Weights of a small image classifier.
Model: arch nf_resnet, norm none_scaled_ws.
Data: trained on gratings and oriented noise at many angles and scales, 395000 training examples, 7.1 epochs.
Rows from block 11, named by matrix and row number. Rows with one number belong to one channel. Each number is 50 + 15 x the weight over its row's rms, rounded and kept within 0 to 99. All counts start at 0. After the name is the row's rms in percent of the matrix's.
# convs0: first 3x3 conv (model.blocks.11.convs.0.weight, 240x240x3x3, standardized in use), inputs 0-8, a 3x3 kernel for each
# convs1: second 3x3 conv (model.blocks.11.convs.1.weight, 240x240x3x3, standardized in use, transposed), outputs 0-8, a 3x3 kernel for each
convs0.8 096:97 61 66 38 72 56 57 56 45 55 37 51 62 46 32 54 49 69 59 41 43 37 44 30 42 68 67 52 60 42 35 33 51 56 65 49 08 43 57 49 09 49 27 47 34 56 52 69 49 70 53 57 50 52 34 43 43 31 32 43 48 23 35 39 44 57 54 21 48 56 60 22 84 13 41 41 41 15 33 51 47
convs0.9 104:45 40 46 46 61 66 61 52 56 40 34 37 38 40 51 55 45 51 47 31 56 53 45 53 80 46 45 67 48 64 53 32 53 67 47 69 49 75 69 45 63 04 09 46 44 40 54 61 62 80 83 53 61 63 49 54 52 31 35 45 32 38 44 41 60 56 24 64 45 40 59 66 18 51 26 46 42 60 48 26 37
convs0.10 091:39 48 51 69 63 55 70 77 68 45 62 57 47 63 55 57 82 80 09 40 29 27 45 60 36 54 73 15 01 27 37 47 36 41 40 43 36 28 63 29 38 40 66 47 62 55 61 62 71 71 64 85 83 76 23 18 03 54 47 21 46 58 28 18 25 43 41 34 30 61 53 54 15 17 27 29 35 50 57 55 66
convs0.11 096:71 35 45 24 33 39 34 66 71 51 48 67 45 35 26 26 33 36 49 51 75 44 27 50 51 37 14 28 50 40 47 50 52 47 44 75 20 65 49 56 51 60 51 56 66 52 45 65 55 46 55 43 59 39 42 53 39 29 29 40 39 44 48 23 70 88 52 50 67 40 58 62 53 64 61 51 35 24 51 38 46
convs0.12 093:42 26 58 56 55 35 51 73 54 63 52 87 58 48 58 53 51 78 42 44 36 48 37 49 60 26 33 16 51 29 36 46 35 41 45 34 57 35 33 16 47 57 64 25 60 64 66 61 52 64 68 66 61 82 47 78 73 54 59 53 60 56 65 72 50 18 11 54 66 48 32 57 13 48 56 33 36 56 46 48 35
convs0.13 105:62 42 72 59 64 24 66 65 63 49 40 60 36 44 07 65 40 67 44 67 64 16 40 36 71 42 63 56 46 54 71 43 38 46 45 43 26 69 31 51 46 71 52 42 31 60 56 56 49 56 55 57 58 47 49 53 45 44 38 43 46 44 47 23 49 24 51 47 66 07 41 37 48 55 73 22 24 45 47 40 65
convs0.14 096:56 57 71 55 56 33 35 35 61 47 19 65 66 53 53 45 54 48 60 58 54 40 31 54 49 54 46 52 49 44 40 39 47 35 51 35 24 45 27 31 23 39 26 18 37 45 56 55 40 56 54 53 59 55 60 32 53 50 35 69 36 37 50 00 39 04 38 50 24 38 20 37 55 61 52 48 25 51 36 58 60
convs0.15 099:38 82 72 66 15 82 76 70 46 63 48 43 72 57 50 58 56 45 70 62 22 63 62 65 61 73 45 55 47 45 53 46 41 77 63 53 20 41 29 45 55 40 36 53 59 43 68 70 53 60 64 49 69 75 61 38 32 29 45 22 30 29 44 15 35 68 44 43 72 44 56 71 31 60 62 37 62 40 55 33 46
convs0.16 096:71 64 41 47 45 67 52 85 18 62 30 61 59 53 52 51 31 38 65 24 52 43 39 64 41 62 38 41 46 51 38 30 42 54 16 43 66 54 51 74 35 77 34 26 77 59 63 73 73 68 72 65 73 64 33 37 63 30 42 57 28 19 55 72 19 36 61 32 72 46 53 43 06 56 51 26 63 19 59 48 22
convs0.17 106:69 70 61 59 43 44 44 63 54 24 46 40 63 51 40 38 28 35 58 45 28 68 47 49 52 15 35 55 59 52 26 14 25 57 36 49 49 40 63 23 44 59 52 37 30 59 46 53 49 59 60 61 65 59 38 44 60 36 48 41 26 21 31 63 26 57 30 41 65 31 45 42 49 54 35 10 35 14 46 45 57
convs0.18 102:56 38 49 31 38 38 68 66 64 54 63 49 60 44 20 46 29 54 61 55 53 44 49 32 56 27 34 53 48 51 56 61 62 55 58 62 36 34 43 53 63 71 64 33 22 60 61 65 64 47 55 39 34 43 37 48 39 24 37 44 33 33 41 51 34 55 73 52 66 56 43 29 70 57 47 24 17 03 38 47 60
convs0.19 093:63 35 49 29 54 76 61 47 42 46 36 50 26 72 55 54 28 52 50 48 50 47 63 36 41 55 31 31 68 54 51 50 55 46 67 39 32 42 31 16 25 52 23 45 58 56 55 64 59 69 76 34 79 72 36 66 43 29 57 53 06 38 65 29 45 62 41 46 46 53 32 53 34 64 42 55 36 32 40 66 21
convs0.20 106:49 54 62 63 66 89 69 64 62 32 33 39 30 57 39 58 41 17 15 33 38 33 41 44 41 19 21 52 43 55 41 36 53 23 32 59 38 42 58 43 24 00 50 59 45 53 64 64 65 69 74 48 59 67 60 55 61 51 50 46 36 48 48 22 53 38 38 48 10 39 52 46 38 55 33 49 59 48 13 24 45
convs0.21 104:48 43 54 46 28 80 69 48 33 38 53 62 43 46 40 56 52 45 18 81 46 15 41 55 56 12 59 49 31 30 26 56 33 16 43 19 51 53 53 43 84 18 17 51 78 41 59 52 35 50 57 51 47 57 49 45 63 46 43 38 35 43 59 23 37 61 34 64 26 07 53 48 12 43 34 45 03 57 41 00 56
convs0.22 103:37 52 62 50 44 24 37 77 47 58 52 76 54 26 61 62 58 76 47 25 72 64 19 75 48 17 56 39 63 25 53 67 52 57 35 31 38 52 17 71 69 69 47 00 39 49 44 55 53 49 53 59 41 59 52 52 56 32 34 49 37 35 44 32 60 42 62 73 51 44 00 58 23 04 52 04 45 74 56 65 41
convs0.23 102:39 45 56 56 25 60 36 58 64 52 59 77 46 65 52 67 39 55 24 66 52 65 35 52 41 00 71 44 59 47 39 49 35 37 67 31 29 48 35 11 70 31 47 69 14 58 65 57 61 57 68 50 70 83 45 34 48 33 31 31 43 31 37 30 62 43 16 76 31 54 66 14 38 70 66 82 28 73 35 18 73
convs0.24 093:42 58 56 52 73 56 16 56 44 67 48 60 43 32 56 47 46 53 46 38 59 28 71 36 69 45 60 41 41 36 47 41 53 74 79 74 52 44 51 18 62 44 31 55 42 41 47 60 62 68 64 42 70 60 42 67 59 47 40 52 47 49 66 35 44 65 30 65 48 42 54 40 22 54 37 38 53 49 36 38 53
convs0.25 102:22 61 45 55 46 33 32 40 49 46 57 47 72 63 72 70 63 44 57 43 60 68 41 49 45 43 22 50 48 58 37 53 58 68 47 56 77 54 44 14 17 66 66 69 24 58 41 52 52 58 51 61 59 40 40 32 51 45 50 47 44 42 54 69 62 55 32 00 69 58 71 30 42 30 75 58 52 34 28 36 43
convs0.26 094:56 40 48 45 47 48 47 63 39 54 76 60 62 26 63 77 53 83 35 47 64 46 17 46 72 26 65 28 41 51 33 55 37 22 39 31 44 48 66 60 44 52 52 48 44 48 49 33 45 40 33 61 39 37 59 65 66 55 50 63 69 56 74 18 41 50 53 57 20 41 49 45 31 50 21 14 57 26 48 66 59
convs0.27 104:65 96 54 42 55 63 48 42 35 51 63 46 30 41 33 64 57 46 71 76 51 36 62 48 22 58 48 28 47 52 41 44 51 49 62 58 39 34 49 58 32 58 57 45 78 53 40 53 64 54 60 61 56 56 35 38 34 33 28 26 37 43 34 52 38 56 66 23 62 62 53 71 68 42 63 52 55 67 35 44 27
convs0.28 106:41 50 64 43 56 68 31 43 44 73 68 66 69 51 62 64 63 72 86 87 76 82 78 98 63 77 81 48 58 53 56 41 33 40 38 36 57 61 35 46 63 66 54 62 58 61 60 52 69 64 56 69 71 63 42 46 50 34 37 43 50 38 47 75 66 52 70 70 74 77 76 74 65 82 91 56 62 68 32 41 47
convs0.29 095:61 31 30 42 55 65 50 52 52 64 65 08 53 56 45 27 43 63 33 72 39 55 57 35 23 49 58 61 51 37 45 39 49 70 58 51 27 38 43 41 18 13 25 29 25 58 55 71 58 60 62 52 61 58 53 51 61 58 55 38 46 42 41 44 52 36 36 18 39 25 48 33 31 57 33 38 41 65 43 50 46
convs0.30 100:30 39 47 58 79 74 64 51 62 40 40 27 49 37 21 73 54 54 37 50 46 57 44 34 70 61 52 61 47 51 76 61 39 55 50 37 57 60 60 49 54 49 27 43 45 48 55 60 42 59 66 39 51 69 31 47 43 32 41 33 20 24 22 37 43 70 17 53 80 16 35 74 23 21 36 55 41 50 65 67 67
convs0.31 102:70 55 58 56 53 50 58 45 37 52 41 60 46 75 60 73 34 53 24 31 68 36 56 40 77 12 36 48 58 50 42 50 28 43 16 45 60 37 54 51 66 66 72 58 59 54 53 71 59 67 55 51 58 51 48 42 29 34 27 47 36 40 56 33 29 44 45 62 45 68 31 40 00 54 58 42 46 14 55 19 02
convs0.32 094:67 79 56 28 54 46 48 44 50 63 44 72 62 57 51 26 29 26 66 72 69 73 65 51 32 38 25 55 76 59 57 37 59 58 52 38 15 40 46 45 54 57 25 39 58 52 49 61 45 63 53 39 62 51 52 61 65 55 44 53 45 51 25 35 51 42 22 44 28 15 24 74 49 32 32 68 57 59 42 32 59
convs0.33 103:55 71 40 39 60 59 50 42 60 54 56 36 38 45 40 47 58 59 64 50 26 47 54 33 35 62 38 41 48 57 32 40 46 56 51 41 59 46 73 67 38 72 47 16 22 49 50 50 60 74 70 54 51 57 60 41 64 53 29 44 49 22 50 64 43 36 59 47 38 61 46 20 47 20 29 36 30 31 37 48 58
convs0.34 093:47 45 55 49 79 63 65 40 49 36 24 28 55 44 20 46 38 20 38 48 28 56 27 20 28 31 16 69 55 66 65 49 48 66 50 66 39 62 66 52 62 57 47 44 60 66 81 63 77 76 70 72 92 68 20 22 39 22 04 73 17 28 54 37 58 55 57 60 49 65 66 56 34 33 37 61 31 16 47 49 32
convs0.35 107:63 67 60 65 75 56 59 54 58 45 40 33 54 48 52 40 51 37 45 43 31 51 39 54 50 49 54 41 38 43 48 34 28 49 43 44 30 34 28 44 38 45 33 37 49 40 37 38 38 37 32 38 37 41 42 39 35 55 45 41 45 44 43 55 55 59 55 44 47 42 41 46 48 44 35 48 38 38 54 43 51
convs0.36 102:70 73 36 64 51 47 41 59 82 49 56 44 49 50 35 41 60 48 56 61 42 57 54 36 42 42 12 34 30 40 53 58 57 46 41 41 49 43 59 45 60 68 49 60 35 51 59 60 48 39 39 59 47 49 39 38 46 41 32 48 35 34 39 30 48 70 43 48 60 59 51 45 49 33 31 57 46 34 60 36 41
convs0.37 100:62 34 53 84 71 44 54 62 88 39 51 33 38 38 51 27 57 61 55 76 50 39 49 41 41 60 46 44 47 43 46 67 58 32 52 38 43 34 55 46 49 43 44 47 01 54 52 53 55 67 51 52 56 44 55 51 33 41 39 43 38 48 37 48 49 44 47 57 48 56 33 18 35 57 50 29 53 55 46 50 49
convs0.38 100:31 59 56 36 31 52 69 40 34 43 37 33 29 40 69 41 58 80 50 60 49 51 50 28 48 61 53 48 37 46 43 62 52 59 57 55 33 66 62 39 49 56 74 61 17 48 49 57 49 49 56 66 51 49 48 11 21 46 36 53 43 65 71 53 65 59 52 54 66 65 27 52 56 51 47 35 37 43 58 52 35
convs0.39 097:62 58 67 57 61 39 65 80 61 27 37 23 34 47 36 39 29 27 43 32 26 27 31 32 34 23 30 59 38 51 36 20 49 62 53 65 64 58 69 51 52 64 46 40 54 49 57 65 56 64 62 37 66 63 37 57 74 32 56 66 33 46 50 57 60 66 38 50 46 47 68 55 56 56 49 49 50 54 39 57 52
convs0.40 113:52 57 48 49 57 55 49 57 50 47 44 51 44 52 63 51 59 62 48 47 57 55 47 64 63 63 69 53 51 57 61 53 55 67 69 73 57 55 53 54 48 45 59 53 54 50 51 42 55 52 48 57 55 49 08 17 12 44 42 33 56 55 46 54 57 55 46 49 45 48 50 54 46 54 54 50 52 51 52 55 58
convs0.41 104:59 74 65 39 50 44 35 64 68 29 45 50 43 58 33 34 33 42 63 41 44 60 68 53 53 55 37 55 47 63 38 23 46 35 32 57 49 29 45 56 58 52 34 46 24 58 59 43 58 63 46 65 71 56 05 24 26 24 32 30 18 25 18 43 30 25 57 44 38 49 43 12 82 61 52 53 55 56 72 52 62
convs0.42 097:63 68 67 54 94 68 43 52 72 42 34 34 34 60 59 59 49 59 26 48 54 27 50 58 46 35 34 46 34 50 42 32 39 60 63 55 48 18 39 62 51 23 49 48 43 61 60 49 51 70 59 37 59 62 53 43 47 47 49 35 50 40 40 23 54 43 49 55 53 33 60 70 53 55 57 57 38 54 56 39 39
convs0.43 092:53 68 70 58 72 69 69 66 44 45 42 43 46 51 69 45 55 69 62 55 56 34 59 45 19 48 72 48 72 73 36 56 43 61 54 28 24 37 44 57 36 44 40 32 39 45 38 50 70 71 60 75 80 65 72 55 59 51 28 64 38 41 45 47 41 27 54 53 22 62 44 28 82 53 61 70 45 54 45 30 53
convs0.44 096:35 29 38 48 72 40 37 68 38 44 46 43 62 21 21 54 50 36 43 57 59 60 58 42 54 38 60 51 55 46 28 35 57 45 69 51 41 25 43 49 58 43 10 41 21 51 53 45 53 63 50 28 43 34 57 63 54 34 28 66 49 39 62 32 55 30 53 65 29 41 64 14 52 42 43 51 66 58 28 35 42
convs0.45 103:56 50 74 49 65 53 49 56 72 57 62 43 38 34 42 34 27 31 66 64 53 23 36 28 04 28 20 28 25 01 31 36 27 50 52 44 54 57 52 34 22 43 64 05 15 54 53 47 48 45 51 55 57 57 30 44 48 42 38 45 50 37 45 39 44 58 21 20 37 41 11 25 57 30 21 28 11 02 25 46 26
convs0.46 103:46 52 51 50 61 61 44 59 66 46 69 61 55 37 55 55 52 55 35 53 51 36 40 55 69 49 46 50 49 41 36 43 38 31 46 43 21 31 46 35 49 33 20 34 26 49 51 57 56 56 67 47 63 70 67 72 70 65 51 79 56 60 78 38 36 45 38 39 32 31 39 48 67 42 37 58 62 49 64 41 57
convs0.47 098:39 50 41 50 70 35 59 56 74 43 29 42 52 22 11 56 31 55 57 49 45 52 17 39 64 43 22 43 33 51 34 54 72 47 33 41 63 75 43 28 26 77 33 46 29 56 59 67 39 53 46 54 33 41 28 48 50 36 25 57 26 41 59 57 53 59 35 37 67 00 52 28 42 30 48 44 32 00 53 50 69
convs0.48 097:27 46 68 83 54 57 45 78 54 81 57 58 41 38 56 58 55 39 63 26 62 34 38 38 26 38 34 35 21 59 28 47 66 24 33 53 57 19 67 35 34 63 26 46 26 43 61 59 51 41 55 56 44 58 55 44 32 44 23 42 44 36 62 24 17 76 51 44 69 02 42 65 53 75 54 45 49 53 30 15 37
convs0.49 101:56 26 34 49 56 38 63 31 34 56 74 68 54 52 47 62 30 61 46 69 56 78 39 40 73 48 57 22 42 65 24 55 38 21 38 40 34 67 61 52 56 22 64 55 55 48 44 54 53 50 46 60 61 56 48 35 34 31 32 35 30 47 45 41 73 56 35 51 44 81 76 54 62 62 77 64 20 50 44 48 52
convs1.8 090:62 58 72 64 84 72 80 43 70 59 52 70 69 47 60 59 52 46 36 54 35 47 57 55 47 68 59 52 49 59 56 52 49 60 69 53 31 86 49 67 53 63 48 65 49 50 51 58 49 47 53 42 54 46 38 34 38 43 37 39 51 33 46 54 31 39 31 42 54 53 39 53 44 59 43 52 41 60 41 51 45
convs1.9 104:53 46 66 62 76 56 48 70 69 55 66 66 74 73 58 55 68 63 57 51 50 65 60 58 47 70 61 63 41 41 55 40 49 49 39 53 64 49 64 61 47 75 59 56 63 43 44 55 41 56 47 43 42 52 71 57 58 60 47 36 59 48 39 22 38 57 45 44 75 47 67 53 67 55 48 45 66 68 47 35 67
convs1.10 097:22 30 22 19 24 33 34 39 43 22 29 11 25 33 24 32 21 08 31 42 26 38 45 24 47 59 40 42 36 48 45 40 47 41 48 59 45 43 45 44 49 35 69 46 49 04 02 00 18 16 00 31 26 19 80 64 73 29 25 23 91 73 53 24 31 18 47 48 45 49 71 45 42 46 36 46 47 44 44 52 54
convs1.11 092:58 77 57 55 51 62 46 46 47 68 53 54 42 31 31 75 45 50 48 59 65 48 50 47 49 58 41 69 64 77 53 76 59 71 63 61 36 56 66 43 18 56 62 70 57 80 86 99 80 88 89 81 89 80 45 57 47 39 56 54 23 42 34 78 39 33 36 40 17 61 48 52 68 41 70 69 45 38 59 67 50
convs1.12 095:59 56 64 55 48 68 63 60 87 26 08 56 21 14 55 29 40 59 63 34 31 53 22 44 51 49 44 63 69 70 31 47 60 64 58 52 49 38 58 45 43 50 49 52 66 62 52 54 51 46 43 58 52 52 27 58 55 20 56 40 23 50 35 25 54 24 30 40 35 36 69 49 56 50 44 29 38 62 50 50 39
convs1.13 102:54 55 45 76 68 49 43 52 59 68 55 52 47 29 39 64 36 77 51 34 13 36 36 33 50 32 56 45 12 36 20 00 27 33 31 36 24 83 53 48 25 54 67 55 53 57 44 62 59 61 62 71 71 70 71 66 64 53 54 52 59 50 43 66 33 32 20 58 39 43 45 71 61 57 30 72 38 46 60 55 62
convs1.14 088:73 46 56 57 54 73 43 44 60 53 65 60 72 61 64 46 54 36 78 54 43 63 43 62 63 70 47 54 44 49 33 46 41 55 52 56 60 40 59 44 56 38 57 60 53 42 52 51 48 50 58 52 61 60 63 60 45 63 59 51 62 53 55 74 68 74 42 42 67 47 57 56 52 59 49 63 37 65 49 39 46
convs1.15 096:67 99 97 92 54 88 83 80 64 67 44 56 59 85 54 67 66 39 40 38 36 40 59 40 52 44 37 56 52 61 55 60 63 60 63 69 39 61 49 64 60 50 54 61 57 46 48 50 46 51 52 39 50 51 41 42 36 28 32 37 34 39 39 30 27 25 35 54 41 35 36 48 39 54 38 49 49 42 48 43 58
convs1.16 087:54 52 40 41 41 36 27 29 24 43 30 46 67 80 67 50 20 70 28 64 67 52 49 61 53 54 78 70 75 68 78 99 74 72 77 71 76 61 78 53 43 69 71 71 70 61 44 39 50 42 41 40 33 55 60 69 63 63 41 51 61 57 46 61 25 50 65 56 43 35 64 48 36 74 69 68 40 52 68 71 71
convs1.17 108:47 54 41 49 48 42 49 45 50 60 73 53 46 76 46 48 48 58 67 66 64 62 65 53 72 86 62 40 56 62 68 56 55 63 51 50 38 41 40 56 50 47 43 55 56 48 40 48 37 48 39 54 53 42 81 57 70 76 71 58 61 73 62 61 46 39 61 60 55 73 60 59 53 46 28 54 62 59 53 49 44
convs1.18 102:43 53 45 43 38 52 54 39 26 59 56 61 42 32 56 72 69 56 39 49 57 38 31 37 30 37 29 36 41 46 26 26 40 44 40 46 59 75 41 45 55 67 63 64 43 54 51 64 63 63 60 59 56 42 68 45 34 58 48 30 52 47 31 61 50 51 42 35 35 64 53 58 65 65 50 50 45 41 56 59 67
convs1.19 079:55 62 69 75 63 49 72 60 82 30 52 33 57 79 58 53 70 49 42 52 46 52 58 65 31 66 33 46 43 50 50 57 45 34 56 54 48 55 31 46 61 61 35 56 62 25 42 47 39 42 47 40 50 35 62 55 50 66 51 50 48 47 37 35 34 38 31 45 51 59 61 52 39 49 49 45 62 50 53 36 63
convs1.20 101:46 69 67 36 49 62 67 65 48 18 52 50 40 72 51 50 68 56 59 48 60 69 74 47 61 50 53 61 41 42 55 30 40 59 35 54 28 41 52 42 52 43 31 39 10 53 58 54 57 59 47 48 50 37 52 26 45 43 29 38 56 37 52 51 47 40 61 67 48 83 81 33 53 52 39 63 56 57 31 45 67
convs1.21 109:51 55 58 69 42 69 47 63 54 51 60 42 43 61 47 35 47 42 77 43 61 62 57 47 53 67 55 84 81 69 97 96 94 75 76 66 66 69 50 47 61 57 63 46 63 36 34 48 38 42 49 44 48 59 46 46 36 42 57 46 43 49 48 45 46 37 39 72 48 50 54 43 75 46 66 35 30 43 65 44 43
convs1.22 112:59 52 62 52 50 56 45 50 31 56 18 47 62 42 48 40 51 47 59 37 70 67 39 29 53 44 53 56 86 72 64 80 70 62 72 71 62 47 67 59 26 57 56 59 34 35 50 50 58 61 52 60 59 58 40 44 49 54 71 60 53 58 66 62 52 31 69 59 44 71 67 44 45 65 58 42 34 44 49 39 53
convs1.23 104:51 54 48 49 39 71 59 52 60 34 57 32 50 71 34 39 52 46 88 59 55 73 59 67 64 81 60 48 68 61 58 63 54 45 50 64 64 19 41 53 34 49 31 39 44 31 46 49 33 44 36 28 37 34 70 75 45 62 46 48 54 45 57 52 66 60 37 62 44 63 55 43 62 74 78 40 48 64 62 58 18
convs1.24 088:63 24 48 43 60 37 40 55 71 54 45 45 50 44 64 74 77 61 61 50 57 53 53 78 53 50 57 64 51 55 42 35 46 60 51 54 60 48 62 62 33 59 64 57 36 32 37 46 22 34 32 39 41 47 43 60 60 44 14 07 43 23 24 28 65 46 47 54 52 44 56 54 71 60 65 05 54 47 81 53 39
convs1.25 098:33 43 46 56 65 56 58 43 40 65 64 55 74 76 44 78 60 67 74 61 52 54 41 47 61 65 49 01 21 43 15 00 16 41 29 31 62 14 30 36 59 44 41 38 37 57 49 40 53 45 36 54 52 46 62 69 50 63 56 55 50 53 65 52 45 47 58 47 50 65 62 60 61 48 47 48 36 55 63 56 32
convs1.26 086:37 42 46 20 27 78 68 35 49 64 31 68 47 15 67 56 69 87 54 13 31 51 30 55 18 25 40 50 49 66 61 33 47 70 39 57 63 27 46 74 20 57 59 29 54 86 79 68 81 63 79 93 78 72 52 67 61 44 60 46 32 14 27 55 38 40 44 42 52 62 36 34 45 59 44 61 50 50 39 49 40
convs1.27 103:48 46 58 55 71 45 58 63 53 76 68 62 50 54 48 70 66 54 38 65 48 50 61 37 41 55 41 41 26 46 45 12 15 48 36 38 51 70 32 15 80 41 33 45 50 44 41 46 38 44 34 38 51 51 63 49 51 60 46 52 60 64 52 34 41 46 50 54 67 35 60 55 51 48 52 41 48 53 63 67 63
convs1.28 120:53 35 30 56 51 34 48 41 49 36 44 38 42 48 46 33 41 40 50 55 44 39 53 53 53 51 43 70 79 71 85 99 85 73 83 83 42 46 41 45 56 61 50 46 59 42 46 40 44 44 43 37 42 45 54 58 50 56 54 46 67 61 65 42 59 64 49 70 73 45 59 69 49 57 67 60 41 46 56 54 46
convs1.29 080:85 53 65 59 71 49 41 51 62 60 60 53 68 48 61 76 56 54 60 60 57 63 54 63 38 59 49 63 56 76 58 53 61 52 32 44 55 47 41 43 60 59 64 78 54 42 50 42 37 50 52 39 48 46 41 53 66 57 40 49 59 57 54 39 56 27 64 54 57 62 58 69 50 58 54 42 46 48 43 55 44
convs1.30 094:60 48 58 53 40 55 70 49 51 47 40 35 60 41 28 60 38 45 17 34 26 41 57 35 40 48 49 60 53 66 57 42 67 52 33 60 43 56 44 67 59 44 61 53 66 41 47 43 48 46 52 52 44 48 57 60 67 55 46 39 56 48 46 44 32 48 40 44 49 39 58 38 39 45 36 43 62 50 38 45 70
convs1.31 100:55 56 36 56 55 46 52 52 45 36 31 53 66 38 62 51 74 33 72 63 46 71 74 68 74 78 64 48 51 44 37 45 53 39 42 50 65 55 49 54 40 45 57 53 54 67 66 47 72 66 79 63 67 76 59 57 55 69 59 62 65 62 58 35 20 43 63 52 69 46 63 66 91 64 63 48 57 37 56 59 62
convs1.32 090:88 66 58 55 49 68 63 67 66 46 60 47 46 21 49 37 31 63 43 35 43 66 34 27 44 42 47 54 57 48 52 54 46 46 43 51 62 36 56 50 76 64 89 50 56 55 47 51 47 39 50 41 34 44 37 45 62 50 56 47 47 40 45 45 56 38 40 70 46 45 64 25 40 29 52 49 42 32 47 41 35
convs1.33 098:49 40 28 64 35 39 38 35 42 51 70 71 62 68 55 58 60 45 63 72 63 62 72 47 67 56 60 61 45 53 56 52 40 57 49 45 52 65 45 42 34 44 50 61 45 43 50 39 44 40 26 42 43 54 56 54 62 54 36 55 53 49 59 77 53 72 89 56 66 34 65 61 68 67 66 61 61 89 78 67 54
convs1.34 090:52 49 67 60 50 58 69 73 66 61 64 50 83 74 77 80 88 82 84 61 73 57 57 77 52 62 73 61 75 66 66 60 52 48 42 59 45 55 53 69 49 63 49 37 64 27 31 41 36 34 46 50 42 49 60 49 24 60 35 46 54 33 27 43 61 43 43 40 43 74 33 55 48 57 60 56 48 37 50 53 53
convs1.35 107:43 42 45 43 48 43 43 41 43 49 63 61 67 65 59 52 61 53 52 58 50 58 58 56 35 49 41 50 62 65 45 56 60 57 58 61 68 46 54 54 66 52 56 51 61 52 58 55 59 55 57 56 47 49 66 52 40 58 48 29 57 50 38 70 57 47 69 65 57 54 57 58 50 53 40 44 46 37 45 45 47
convs1.36 097:47 44 56 46 46 28 54 59 26 41 37 38 30 42 49 48 33 26 26 37 60 36 39 49 38 30 39 68 60 48 73 71 61 65 78 70 33 45 37 48 40 45 49 60 52 73 72 81 85 73 85 75 59 53 53 49 49 48 64 64 34 43 30 63 52 52 38 34 48 61 73 69 63 48 49 51 59 57 62 61 57
convs1.37 085:50 55 31 39 64 51 55 54 28 33 45 67 64 36 57 54 50 45 33 54 61 53 67 65 53 62 75 56 63 55 70 64 62 59 54 57 57 53 51 44 57 44 46 57 51 56 37 52 50 50 42 38 49 28 51 38 51 54 47 44 51 41 62 48 41 59 62 38 49 50 56 53 66 55 38 52 72 58 48 78 54
convs1.38 106:69 36 45 49 46 37 37 26 37 58 51 59 71 60 70 85 77 80 37 50 29 34 14 05 34 05 32 42 62 67 47 58 67 52 56 41 53 61 30 40 50 30 49 30 62 86 82 85 80 67 87 79 76 97 46 60 77 37 49 69 44 44 58 31 69 32 36 44 42 16 30 53 49 39 36 49 23 31 31 45 44
convs1.39 096:56 33 64 71 54 44 41 34 63 40 17 42 42 55 70 48 48 62 74 67 71 60 71 87 47 44 69 57 53 51 56 55 48 57 58 50 42 56 51 65 61 46 59 52 53 58 56 52 41 47 37 39 52 58 33 37 47 13 04 16 30 16 28 57 51 60 61 46 42 40 45 45 64 64 57 42 46 69 40 41 39
convs1.40 127:26 33 26 28 34 32 35 45 30 50 54 42 52 51 50 54 55 48 50 55 44 49 56 51 44 44 48 53 51 53 44 44 42 46 44 46 42 48 41 43 47 45 47 41 42 47 48 42 43 47 45 47 45 39 76 62 59 67 53 56 80 67 70 41 53 50 50 56 57 50 61 61 57 58 55 49 51 55 53 54 53
convs1.41 102:58 64 46 42 44 44 22 42 50 35 68 26 40 79 46 39 53 19 50 61 65 58 55 66 54 52 80 45 56 48 52 71 67 60 56 64 35 66 54 29 76 43 55 77 44 54 57 55 53 39 48 48 34 32 77 60 74 73 51 67 69 60 63 59 52 90 51 51 83 51 48 37 41 50 70 50 61 51 61 69 58
convs1.42 087:72 40 66 53 52 35 63 65 79 47 56 29 50 59 35 55 48 65 31 47 56 48 36 63 29 48 48 64 62 57 67 47 56 54 51 55 73 59 70 70 59 65 54 70 41 37 45 60 43 50 53 44 50 55 43 45 57 37 42 48 25 40 50 42 34 47 47 46 53 59 63 37 39 55 39 62 71 57 25 55 55
convs1.43 084:63 49 47 61 51 42 51 60 67 25 48 50 37 44 38 42 63 50 54 72 53 61 75 51 62 61 40 68 48 47 67 52 61 62 59 55 45 50 49 33 54 58 56 57 76 39 24 29 32 26 34 43 40 34 24 25 46 28 38 52 41 48 59 79 46 50 51 56 82 20 65 68 68 46 62 51 46 66 50 34 68
convs1.44 112:53 58 44 40 41 49 44 39 60 74 62 85 76 32 81 87 92 84 47 08 20 48 03 30 47 21 48 73 65 62 60 46 51 50 59 49 52 51 48 66 20 47 55 43 48 74 83 78 68 57 62 74 54 53 47 37 66 47 38 48 50 44 36 69 23 43 49 29 45 50 52 50 28 28 34 42 30 44 37 21 54
convs1.45 108:54 41 56 60 51 47 43 61 51 56 61 47 38 52 54 50 62 53 64 46 61 59 35 37 64 64 56 69 75 70 76 82 63 64 68 55 52 50 68 63 53 59 90 84 65 49 57 55 58 57 60 53 58 59 30 55 56 41 49 47 53 45 43 51 68 59 50 42 39 75 78 75 58 56 56 48 45 47 57 53 53
convs1.46 097:70 50 64 46 51 49 60 42 51 37 32 55 42 37 49 56 59 61 63 55 57 55 52 61 46 70 51 43 44 46 38 36 38 45 38 34 58 49 55 48 37 50 43 44 57 00 01 12 00 00 00 00 00 04 27 49 46 23 49 40 04 20 28 47 35 45 59 26 52 61 36 46 44 46 50 50 51 59 48 42 52
convs1.47 088:60 53 52 57 57 72 70 63 73 49 34 57 52 45 44 77 57 58 45 19 26 55 14 20 55 38 54 67 34 52 51 39 52 53 49 37 57 76 46 70 45 65 50 82 35 62 69 58 72 64 62 82 75 74 57 63 50 48 65 49 57 48 58 68 46 52 46 41 40 61 56 43 50 49 55 66 57 54 67 56 61
convs1.48 095:68 63 58 33 64 68 63 61 53 44 55 35 49 41 34 06 60 30 67 44 72 71 57 60 65 70 80 59 55 62 64 75 72 47 46 56 39 50 42 67 49 68 45 65 25 56 42 58 58 42 49 59 42 46 37 43 48 29 58 56 53 64 61 54 59 38 60 50 33 79 52 36 64 44 41 16 56 51 36 42 37
convs1.49 097:67 74 53 66 32 51 59 47 46 60 53 69 41 26 53 52 60 35 72 40 72 64 32 43 43 29 40 70 77 66 63 78 74 55 68 57 23 36 43 63 45 24 56 56 50 57 56 60 66 60 69 52 68 73 50 58 66 47 53 55 47 52 60 68 53 35 52 74 34 29 40 42 43 40 65 79 31 42 36 38 49